From a checkpoint of a small image classifier.
Model: norm rmsnorm, activation silu, patch size [4, 4], width 256.
Training: muon at rate 0.011, 17300 steps, batches of 192, held-out accuracy 100%.
Rows from block 8 of a small image classifier, named by matrix and row number. Rows with one number belong to one neuron. Each number is 128 + 32 x the weight over its row's rms, rounded and kept within 0 to 255. All counts start at 0. Numbers have three digits each.
After each neuron's rows are labels from the 100 images, of 14976, where the neuron reaches its highest value: "lies over" is the class under the peak. Only what is clearly more common there than usual is listed. The data: made-up road signs on poles. In brackets: how many of the 100, against the usual share in percent.
# fc1: MLP up (model.blocks.8.mlp.fc1.weight, 1024x256), inputs 86-171
# fc2: MLP down (model.blocks.8.mlp.fc2.weight, 256x1024, transposed), outputs 86-171

fc1.417:103139133128160139120094177108191212061123087182164101120110128118140121116051126158062174097091120130142110093149066100169109152130133109070193127175181097070115100148173153136132102130160147198089121029144106074111065152096140126105146097120113148079169112
fc2.417:137138120150134148105112094163184119132118090150134064137107137092099122129138148115171127123113074116122143152102112134063078086142213101179126191090131144142167071126088129161096150192171125136084094131159110161141104092200113151178145129143129159122135162
lies over: symbol (31 vs 2.9)

fc1.317:109137149140076184182140146095103079185134114125099127139146176183114074102131049138107115145077134137115160138193149164180127094047172117124152082113096157152112079112175096161164112148060117132105128151120157093118161120144135114075108123145163229111155143
fc2.317:123132111163159121105138111083110156121132127079146146141118102106139149175116110074150155110198159150166136105129153076094168149177089151134157099100131093086116174112073118096086096129152155172134114134103095128075129139116181131117066174124156148152123102
lies over: rim (29 vs 10.2)

fc1.54:084109127129082150132114120165126110137144104121131090115160134087116125197112175101176068145055097131162126190142172146138190121117110116095159148134140132117080075140093149114092149092097116121154103120123137118054100130111109124115107121139113192143156157
fc2.54:160150109154170075173133125096180190134076154169132140119116109150172158113189162113103167106229135121150168087090114146157103107122138172139137125129147084123191154118128127192172164119082171104066104101150111121113085134106112163147137110141137147098116042
lies over: rim (30 vs 10.2)

fc1.704:143134178106170126127123124185099142110130106116125078133106112146076134145056138166131111138121167181131189162123145054136176129182151162177169139159147154140153124157105165101099130093156123169079094121122116104153158088115102133076081100103156168122098191
fc2.704:180118046125079104097199115128135107104125142132188122149176099126163164153156084112089157102152154079111097152180192107072061116095109131101130106120093081051134098134119095105145148152156101137168197147144149163102135088180191180097138108169066127151121114
lies over: face (47 vs 22.3)

fc1.57:144166137120107118107096174146073123089153108095119134162159139099145115111100143086117179079079088043151137099067091116107144119089142106137116088194123126135118123115116096095190141154114066137103131166142115150098190155085178126173131159157162101141143183
fc2.57:101143125067164099094127098088122160148171170103078136126125087144113148134095103105135084148181138139128058093162138148132113145141133179166088132163101158116080157152142115133125151057114144102117135154128095083165115120123134096054122111168110118094124110
lies over: symbol (37 vs 2.9)

fc1.450:142101159172131156123104111143089086161138125151131132136090180134107129135127107190140145145188088158080157200147132114149197108101144156178118171123116150081085106072140145162144098119171087130102183134120116149141189189117127092110158093142125148142111098
fc2.450:175124144126106079154137157122163188130132136142095149121113089132152102158131083073151135078091167133161066097096170118101127112126139134088155101155131074174117114123115155125043141174090163051213084126151149118106076116102120127139105108144094156088131113
lies over: backdrop (97 vs 64.2)

fc1.506:189097157143129128117121150105094172139114146105096148094081152114098126160142119111158176194132168157174129120121103172106123126132148161123146187162158139124111184140193186105146098110147142167113096111160119083152095112121129072121067169138127134095102123
fc2.506:094083204136069075091142130100075096128111150174156125157113171158152126087132147141087137115105126072158117147173129116164157139139058141186142165196190159138156107085165156137110115112152099123121148130122122121092141147150134129062165181129190130149110125
lies over: symbol (25 vs 2.9)

fc1.111:113128165160133092123083135117137139092147212117158113048129119100104119127145076094143158145152113141119160155147073126184090122138141111125115133092059087177106137126197114151145072149134067128124114114117118147138135067117152097169111081170130137154148112
fc2.111:171163091111114129174150164155152096087132064152151075201131136134141143116155125117110071196155123152107167136120185136119096110155128127100123076151155161179127135108069181129104069113183110086184119130115131100137135078109094139168147163095174119169079112
lies over: backdrop (98 vs 64.2)

fc1.501:146177129128105183105133088078121131105114173074125153130121115115114129111088133171095181107140118183114049131097071091137114228166099171142130127138115145138112151134171137134109120066145169176168068199140104122076105162115097098120115140087102154168108132
fc2.501:153118153130158152101114140085105130150124144113167140156156124142129156113215146095098122168143120124161128145094203089079155149079111140128125093124132089118157162150110090144106145107123140108110182122182144117103080140163140135094143093181164102144151141
lies over: symbol (27 vs 2.9)

fc1.439:125111107126160193202135122093188119108106092087117164111111097136107079091087089065153111137128123138100154164123106106104097100161083150148120182149128074130092093122116116097079163132132090112081131103126202136129133134170193082144072132160107069080120104
fc2.439:109057159117126149078141138150100113185136132109136084203076181134156189191121122172143098156107137114144124103193138114149129153126179077121165125121116152139141116073087137113134157150118115070135100157111082082117098137050097192073141140107104163162142081
lies over: symbol (28 vs 2.9)

fc1.528:155108098121155157064139089166142148110102145069113154119161150113157110160134166180162150212137115141140165152141148096112113077118152157158169115156121122129142129078087148152160116144165150153156130120111103117152137157092145089125130134110106079176123132
fc2.528:109134137133106126149136174159082187169146073155050097171089174118102138102111119157045089099191169126132191102171177111135123105159123152124112098078117109176136148164162117107138125131127106130128121127067165120182165100112137116127159121101177102143102130
lies over: symbol (38 vs 2.9)

fc1.659:114109076120170105143112110089147176091124142124151126164172122150154107123186149164160135131058085102115105098150128121175120170124151121153113180092188092136167101141181156091141099087076140183151129159169145156128168130098086175152109111109117140167107175
fc2.659:097161125137153148138151156117153057131080130165120152126175097176095136108094133111178120109119137134122173050178191103076145089134079158122149088130140182130104092159121098131172129101174118148102115171135068084180102091157090071098108109114129080138146179
lies over: backdrop (98 vs 64.2)

fc1.701:150090130138100125180109139096078183111140102123112132183090159123111152125084148127141063135071093172160127122104122180127185130123104068202129098155185078146093148163122168143149183127146132113128151099196070143116162183145118098075133142166139117118051123
fc2.701:117157125106076108096097128196092111130061197138127093101086169127083129113127083133161167135128116131149121134147119124112101124137127125091107074192118160078113156067096114159118098088154201136092149083182137109123085135162085101072149114134178122132121120
lies over: symbol (35 vs 2.9)

fc1.65:097146059127158149108096164124165178121116133078177099097185108107164157122149113120172095178187123075186110173087098136134166173117107121122133156118168087134133126172132118155126068160102184116122129118176113063132174110121152164146153147129111139188134090
fc2.65:113147154124126123138172189124140100136170129067168135169111163166095145110192140135151211089079122142108174184186193087139084113061156097134087093183136157132095136117084058119195145139113127150150095125111142160130141092094156144160114146129184158068140111
lies over: backdrop (98 vs 64.2)

fc1.166:143078115101133141151090107119127144120140165107147072114102155153073108186129162122128151120131132169105084152174135171146139170110111108128120117105157153150098155134178187135064098106204065137121150139101176139131172143137104095120108073160095096083135088
fc2.166:182170167165099087106172144134141107086133129163146136120132088116136172140113084168077146184095085124113118111199121115083126136167092091158141134119099126096129160171100156185120084141082150154132140181107157171094152169157142195075103152167118111109152100
lies over: backdrop (97 vs 64.2)

fc1.247:077118152115112149111131103106087142117149096173170123135156171063065056162139091121097162118112149067146157049139098119107162132060149158087182099113086141191154171147133093145125102075140139149119151092094099139140118112155129108150097115178060122167169082
fc2.247:144114133106137144167104111129122115093109129060130133043153090141176133138109131134099065174146145193135136138120155176164109108106177157082088118065112107130163129109140135094132120121122102157100114120104136159085121118168113124121150229122174101063139135
lies over: symbol (39 vs 2.9)

fc1.666:194138176158135223150172144088107101158115162150121137120090122124127137154074112114109154109165060100117131129025158172178144174121136098159116129159131110144126150174173114145114128136083102123121126072140101107128161166169146115134111154095105167148116101
fc2.666:165157115128079084158150191114126165102100141092091089109086108151122136156113121134148108137120132175173111138186072116125152120068152145227183125137113136128162154119125086158079093132135160160138150131154153135141157092181100095144142177157172090190115161
lies over: symbol (32 vs 2.9)

fc1.169:143149124125131100131121164151139064164116118096059163129134135149151085077145096100170142079092144130092110127105141152166134117146110139100168163136104160134138151138130149103115176103142125122130093135151173087109181123082133147110115150182069125100082114
fc2.169:155131124142225132110168134089097160183129116112139122177107179109153163157151224145093140161166125110188115156168075175146159173143196152135118159111170098126148090110105107104167142128083074091121145161166126085092126162123178127150160125122141130084119143
lies over: symbol (25 vs 2.9)

fc1.330:154166142128131147075166096125102158125185113143160098108097132138182175206084084107159126124131117136152132140102086068186153191162147109095141173077102133120125099190154114179119118106116154120101177155137112146092095150102099157174111150162142165167132106
fc2.330:107105145138114171110127098151167118100090154143142121199092106110106084100121152148126130132143124081085153139136169151101134142186067116178136113195180198100108207080129137018149184158128097095111129076127112163164148119094092115086130176115148129065150109
lies over: backdrop (100 vs 64.2)

fc1.373:117096130097101151139153140192148105143173109108137137179131172144082095143116180121102093105069167056104099126115083121111131117101160131132160143151159111129146037125114081122166141094121167104130082145148135130086157129184132167188192138152108115158128095
fc2.373:066161175139105142130156065172078121092103089073189132064130161112094099162134115111096128185163127114176136142097151160146188122130107117141103059115129135178120165190081109130140156122123143142135130073107146177147106116063141082129105150104045142165175128
lies over: face (45 vs 22.3)

fc1.595:158175137099136126187146179151101094168168157128117123087155108078131186083066155174148080138083148163107184141210088143092115138129189122129112134071163153128156129123089131198095133107149163134114169160185149117131099102058106099107102134085087101125115079
fc2.595:142150111187152111121115133153120164086097077094175114156149083158173112122117102089154097140124093145118091108109181143131126151127161122148145175125080092112102071152126111072165174173126131137164083119135120153093114097189124166177167193130149126131221119
lies over: symbol (33 vs 2.9)

fc1.459:172174122083111094171111103125170118134090129130135116152099181142165077114112168134073109204110106105147148151094085104191131100145161128057098187122197087089078114113124194122144041100131081143167127133126098095145101146138138108137117140118061146122139131
fc2.459:062097135148103115119163071072177146118095077101162085082174059118061129135132135145144138078136122132107106127131154107138128108101136123143075132058150102114135111124186135112198154134142121173138142105117163127053150162185126120144136119132158117121094127
lies over: face (58 vs 22.3)

fc1.214:101178146108068159137126136162130152094096100110108129141142153145132099154111137076126065154138134148102111126073093136145056125168177091017148089144100195086139104067129094135132058095083136146137152132137116148107138101160139060111117115136128109156145123
fc2.214:136151119138107106152104178205110095112113143064131157165135140131106089134139166151147136115126134134130089114146095171102175125150186095111150159172166157219117131176134110147149079116150096116117205095121158165089112153098220132122140146114117151158137187
lies over: face (64 vs 22.3)

fc1.665:180149114110105053147109078085181134151110085116137088143163086169164127106058109153093120141148109168132123150136099064127138119099080107128126189100125081159102098134180106148136083151123135123053104073123207143074113091127151144137097084108139133145154129
fc2.665:099153054158114175206067136131132109145145108162111165087098185187130132110149159126112051114170100115044133143130121206092103059125136148104108101139130147122144101140109110119075155158109132138068154080129095144162143140174116101093142182131146164123109152
lies over: backdrop (100 vs 64.2)

fc1.471:179167098104120098137130087116096182150074127138110113123079109163115084117137186037103062094173098040043133163127121146121093085111188081079129076130121111086127118135151129155121143114102141138074090091163135105134074146091179088156107154106184120134105129
fc2.471:129125135152159095053071081206121105109129148129163110141146163097114162193141144132098121061112102141141143110139145135179165166143132120133128214123124125148109123101029144085137171093101152148162142142143136188141201175116143165169167117121076135168144109
lies over: symbol (32 vs 2.9)

fc1.685:082114084090126099118130096125143122149101110095214164137120128108146120093147105160071181145137120097133187131140117094109162132119133173089148155119117128140161086105116142097120120146128102173119108081158129151123142099132098096091175135094166063101157093
fc2.685:159196101099113157166099111079160128148108134158100191146133082127126086129144115094128104145090122111068138112106186121169083073156179149123087102106093111108094163131156100085095147117189097117159132181111159109126132143100086136161110080214133172211130122
lies over: face (49 vs 22.3)

fc1.652:177145086100129159133126120124098078192086145107151146120182157146109114124097115131094110104061128206167077101117119177106144142129088124090151122146149133110115142103127110174152104136115183121042126100148081141146096143135115154129116033136113136205131136
fc2.652:135154179133125127150087114146154188159126128132131147163121141147169151097067132066152135125152092127125129129124133117150097151106137153111135096147158071111151104138119119122157111139123090078114102103147103105146088143166122131132191092156108053114111097
lies over: symbol (44 vs 2.9)

fc1.386:114155142179158103112166122123190121144141115161161074152180114127119094096135164100156132146124150094124133132126093138116170101123163114080094099133101145142165154162175098120174074144115129092125092152139115157167131138136069149177057055090131118158139111
fc2.386:117166173156110148144107094105116114143139157107116138152111070115153115084133127111085114110177087105179121141116127122080096097157129122087121106122144140134181089086100166112118127124134140150092129124094119108115082126141189167083178150116134170183188159
lies over: backdrop (98 vs 64.2)

fc1.726:132132165104127183078217147135128177193091075101086103176110143134079147162106186126108101140144156118142150157068120153165097154056104142126113106123111119094123163098134107136139137166136148137136186158075125090126173163147157132168152144077056195138168122
fc2.726:172086146143166106071156133151132139185153194130139151166140138101170137151123141110137163168205150121115160133143189102151144102079104138148104094100166163114153088171161115121152120148099132153147103146190164122126087095149141186106146190096181076109098171
lies over: rim (29 vs 10.2)

fc1.375:155142115059112131148129135201155122173138078110075127202153120102077111072114209082141124099171091070148166141117137139079133169135113115104173079125168138090096088115164150122119132114073087163072103102142166134130208086068110121128112154098131134073122125
fc2.375:132165142132143202149076135124129058154119115133141134110169168124159159169080121140110097113149163126128083118135117085130139131162121127165069108127121155145191085151095155155117113116199125097168135133108123044140106085139112092108195116113175114208147132
lies over: backdrop (99 vs 64.2)

fc1.348:153154151152121134113101116166184129101150147106091156068157167080107138118142112130167104105113146144167100149133056112119112089114130074114203189126105170120136169144122089129119172136141157195073153138064095103087134131060098210122072116130116119123149132
fc2.348:159092058059135135143111091135178123159138155201190091149151123147169194064115139172140188095166144144126131114124103104145164188104108076139148105102085119072123109139094121112163111144124112146160167146156117134101121157129175103189133092098069068143143141
lies over: symbol (27 vs 2.9)

fc1.753:172122127143128172129116050107144157105105092125173130067022081097181134134114060130149096140088210127164122173173094123114068108118110129179133131101114169071085103122086112128094141130121105129170172165168120127151112079111157125131082147162104148109100124
fc2.753:098171143117134159197105178165102138134108151168128126255131138141136132092133140126090156172082088148126100122138194149141198188105124106154128136151117137150156141152067071123170130088098161092073103168109189212107118144155152170106166097168144138137115095
lies over: face (62 vs 22.3)

fc1.425:114200153083068101038104084131099150131112158113174161135128137153084123105144093164086124124118157086104218161081188126173120142121102095136161193088183123117082147147131119123096122191139123089204099107122184162154162144130138153217156114121094137118122121
fc2.425:140080156163154108153126125088110192106182115118128103119119107120185100141079136153139110166148160159093145102078183156134124106114079189115163147100105117103131127116102107146127068082168156104086179123078101156166092126128096143157178159137084088106141098
lies over: backdrop (98 vs 64.2)

fc1.337:094154145083121101145117137126189126106163120086071138102164069136118124120156110124027108153174084100154140132085086131127194181165126105132113147142084152133120075125137124149102108057134143129120099156124093069131063198085097052117087163150156172119096116
fc2.337:098094133142145131126134153154109111084132129110110153137075136198119124112088163152134107130141124090095148123150108114123092107157123144075139153116171092113163167126138131114086169212112141183165126144134125149118125088119187152148086135158114120168142066
lies over: symbol (32 vs 2.9)

fc1.121:101054097125110165140182162148152087159083137088113167161087109114145114076095151118101157109141103124056156125115140140152134094203211095159150136088117092147169055144098084127163113118036133164104139186116174137120142183092122144099125173137140098164147119
fc2.121:159091076092143082159118143131148147102131170126116127123174170131109153152124134131153117157119139119099116102164154154149130180121165188138150133114149133102080121107120056110172123163143140163169092145182081122150112188115160107137167100151079115144090148
lies over: symbol (41 vs 2.9)

fc1.48:087109142139102062138108087127162093082114134126085133131138105085217157154067095140186120173097086183142087110091125115119142121091109137123183161085124107097110129134116129198066222127095140130072132111164194128171094199138174165078083079159121077143148174
fc2.48:151146085144157113133137169144191134140155158173119159130099105147128143079151159137105159102119099124163111103110099107161178130182209114107122181149160096133165153103121113089168118142188125141214091100056161183166155099101105131106115103091151165142089086
lies over: face (50 vs 22.3)

fc1.368:131136091107106180127086185176149122106109122078132145126057137151069091119134219119075155108076089158112167179138172133154110105089097102134192122119113120165148127133167109150105117123099089142111124142123140106105113110110156113146154128086115134167051147
fc2.368:176180138085158111124117122163138138125127162157090150189175171131143092128134175223133062123112136112122116121175118109127155142162144145119121132112133103118172136147103162117148062055130126144184182067157173130111156084104076115117147185139107105100167112
lies over: face (50 vs 22.3)

fc1.81:140184190109158173120117141139139103114099126085117119126125180126124151091083109111087146139161111189022087077101103113103137148122099157110179156153115138125100141138120193139116096114090110144177100145106101140089118157065125098163111184181158147169183139
fc2.81:148109174129153135116173128126124107138074161116114186154102208140103095079103104162132077156161162176095128083153129164132130208148164170115160117130141130133117122126207174067130117145152116069092122130129055111158095125140155149095159182138112133089187127
lies over: symbol (32 vs 2.9)

fc1.680:225119115085073146098153123140099127118155132072101125080129121106138108107194148154110097067119126154063118175068167119078146083186082120116153119078116127085136146119189136111102124152178103090173117104125094110129186076169131079130099086105177131076120130
fc2.680:065107075173097176148123114119151115164119103152129182091132143154153073163126144189166141154100130107115093176109094139101086146148201105153144148073172115151091128118102120112177146077094174123132175127126151100125086122142072139146166108141106148169176129
lies over: symbol (30 vs 2.9)

fc1.92:119154187128107101160136096119144130125119191139103131124138164115122140141094134115164097158103170145109154065130028150125105164144122140116145140146118140174120094147150092111177118164111086123106110130136073133132123094152154136198127134124238101141082081
fc2.92:093151081119162130118161144092096151193112130107116119104129128131094089154139097147104206144080103076131151178146107128182034148120120076109098057106105046134155171085101033105083141162179135153142117164068164119124170128085126140132161175049138123141122122
lies over: backdrop (98 vs 64.2)

fc1.266:199164109122107085143166183120111097162167146078105116063174164096168118104089127160084110121114108094139133134131090152081154101088090084121133211146119103130206115099115100109098139136127146166096138120108167087119127106106180155149173102124092101121102144
fc2.266:079124136130173084121120083147131098102130155143123200164167125123145158090165083122095171192119137158109102098167099135143113125091173126124126131113083090083146084084115099162160063141130200126069129140101147109138122138092096160111155089113151122161144108
lies over: symbol (31 vs 2.9)

fc1.548:175144138126124158094062130115149143139071109153128114114108094119107073107099117130129170129084099071156076165084092127110151105129107152111122110113159131149135124155167173130126066115157096206186158104151089179090107154091116148164081105132149081163161070
fc2.548:073161155102148136131127130132120169171119156077141117078150104089089172091153097174136127121167173083114117143045176147138154155154066117138157154110137089195159097078100164108170102216133129132056121109140176137143085067141155095151197060098144119043108129
lies over: face (58 vs 22.3)

fc1.604:136150140183171102118148088068149176143163147081104078116123183103146122101119143147145148134125128112155136162068061120095154144179141118172108168091173136103103085111100127101111179060158114077103230174065122130103146145177221218112102130107161130117124178
fc2.604:161112190084097129110136132111089155109132063118082151131133097159116120128146135119133089158083038134099128104145112123071161155115084181079111071118172105112138170081121171086171075134120111080139177086158161090132077177149090145139143130121106153100187087
lies over: symbol (32 vs 2.9)

fc1.312:117114102142154107158152137104173083120078114083192160112157143175118163110150119155106170167108120122193090112186106134123174069139125139161126154064150148100106149124154148158184151101112130096131130188136152125088094156138151089161103117085089150125145049
fc2.312:116111087094142165086137078103097100148125117140097123085152117088134108136099141164186069138136151105116117158110088163085172099126143159128123113108122085100118149098173123157131124199161089109140125102205088148109081073178146137124124116184122149181136126
lies over: face (49 vs 22.3)

fc1.298:075130156138113127104132159130101125150078133177150178097100159139078095108131129122136145127142109093145180169144118111116135115168125122115199129091189086141176142137156119155196124112096094132157175160111108205148184071102131084175066127083169152107119130
fc2.298:139153120069133153129149157137184126152159151134159096170157119100088145122132106160126136138124148119155090140129085078107106080152119098069084114156056073121112135132142174117158129143160116139110105102128109135139107187130093173097124109135129125133164114
lies over: backdrop (97 vs 64.2)

fc1.390:090115151060153075121142203117094121166122079146139144134111083076138141122103084153167160079099117091132123179134151128139133149124172146102122067157105137125167092092098122138210104116109148163131052138137145145153164199098160115129152129151128137104069118
fc2.390:108136135182152166119147099199107099148152153199124136112077133167114106095166113104196165135127100157078073091118139192126156162105155101172113099141075117146108121122131115147153153106148180068139147128127095098175092150196068086088138087086083100121142133
lies over: symbol (35 vs 2.9)

fc1.240:145089137162126112099127165081128150103104117140091090176151155071097117046113125134100130090111115113098136092169120170148126164152167125092126196110146154140090057155117100113134205170177146190107114059097156134131080120072099195100153168092109119129129104
fc2.240:141149098108126125155109098124163120142133117129115145160128092135076099109115115116163152085105112117052138154094060084156175113169179149159109108108140096218105117190191163095139180167107161174141093100124129192210138118142107133164101133087083097100114129
lies over: symbol (53 vs 2.9)

fc1.145:099108064128141188122134101172132111112171137143083153095158170192054145093110158121156123149089130132127092209097158163112152119096130075141149184106113113124078053090167143092136094106075128139122155136152101070159137159163098099140135066140128140130094109
fc2.145:126058169120090165108108130148098141150164115132107165098127100162154085139076038186138176123087070179107135131141130123158124163194110126050097082087161100106178169069136161172147121138134120135136183134126167124116079089139172152141164175132088126072150085
lies over: face (61 vs 22.3)

fc1.56:159111091085186128136148048115134159100188182070114169092107151143100105135098113118089120167100094159068131111140124148206132129094099147157062119100130103108138133127070083141058123084072119141139167112157185140198103087082083094137129050134136167107099079
fc2.56:131090186163126163071124136136129144127093130164110082105142141098162091152106031137115076119128130110132117121172169152117154138123139152098210150118099090088147053133116148147122072130105140112156122123130141106117129203098141171165163145123097099175145054
lies over: symbol (33 vs 2.9)

fc1.42:090096126117149164124093112174149109128128167062144164075080162106200168155128165067141097115132133188138067158138124079115135139240181119090129175155137072162094098106125077185136149117089063158162138098174112104082119130099089104216160123112088122192133159
fc2.42:198090149107133163184118115197128054149149151117141099133152093179129110092074090229091104135136122089158181067077086150191126092110168120167105125136148146117163094152146187076157065145168120126136120177165157107153142079152150107146095093149127104084114135
lies over: face (52 vs 22.3)

fc1.4:115193143061113081100107141170083133055129085131113146128127127121108145108139102077129144212077115166100126123084094086097099087105148083109156200167111146178148071166098132151074105118159109102117103133100179114080116123113119079146127182097162119194120151
fc2.4:118148122107145152152161158107113104157162167130110078110153154157170126120154123175133136098139144113113125139166130153136173105148056169124108080163107134121108149092146127098221104158125108087109153135145072150090118148066099091061155119109112123135095173
lies over: symbol (33 vs 2.9)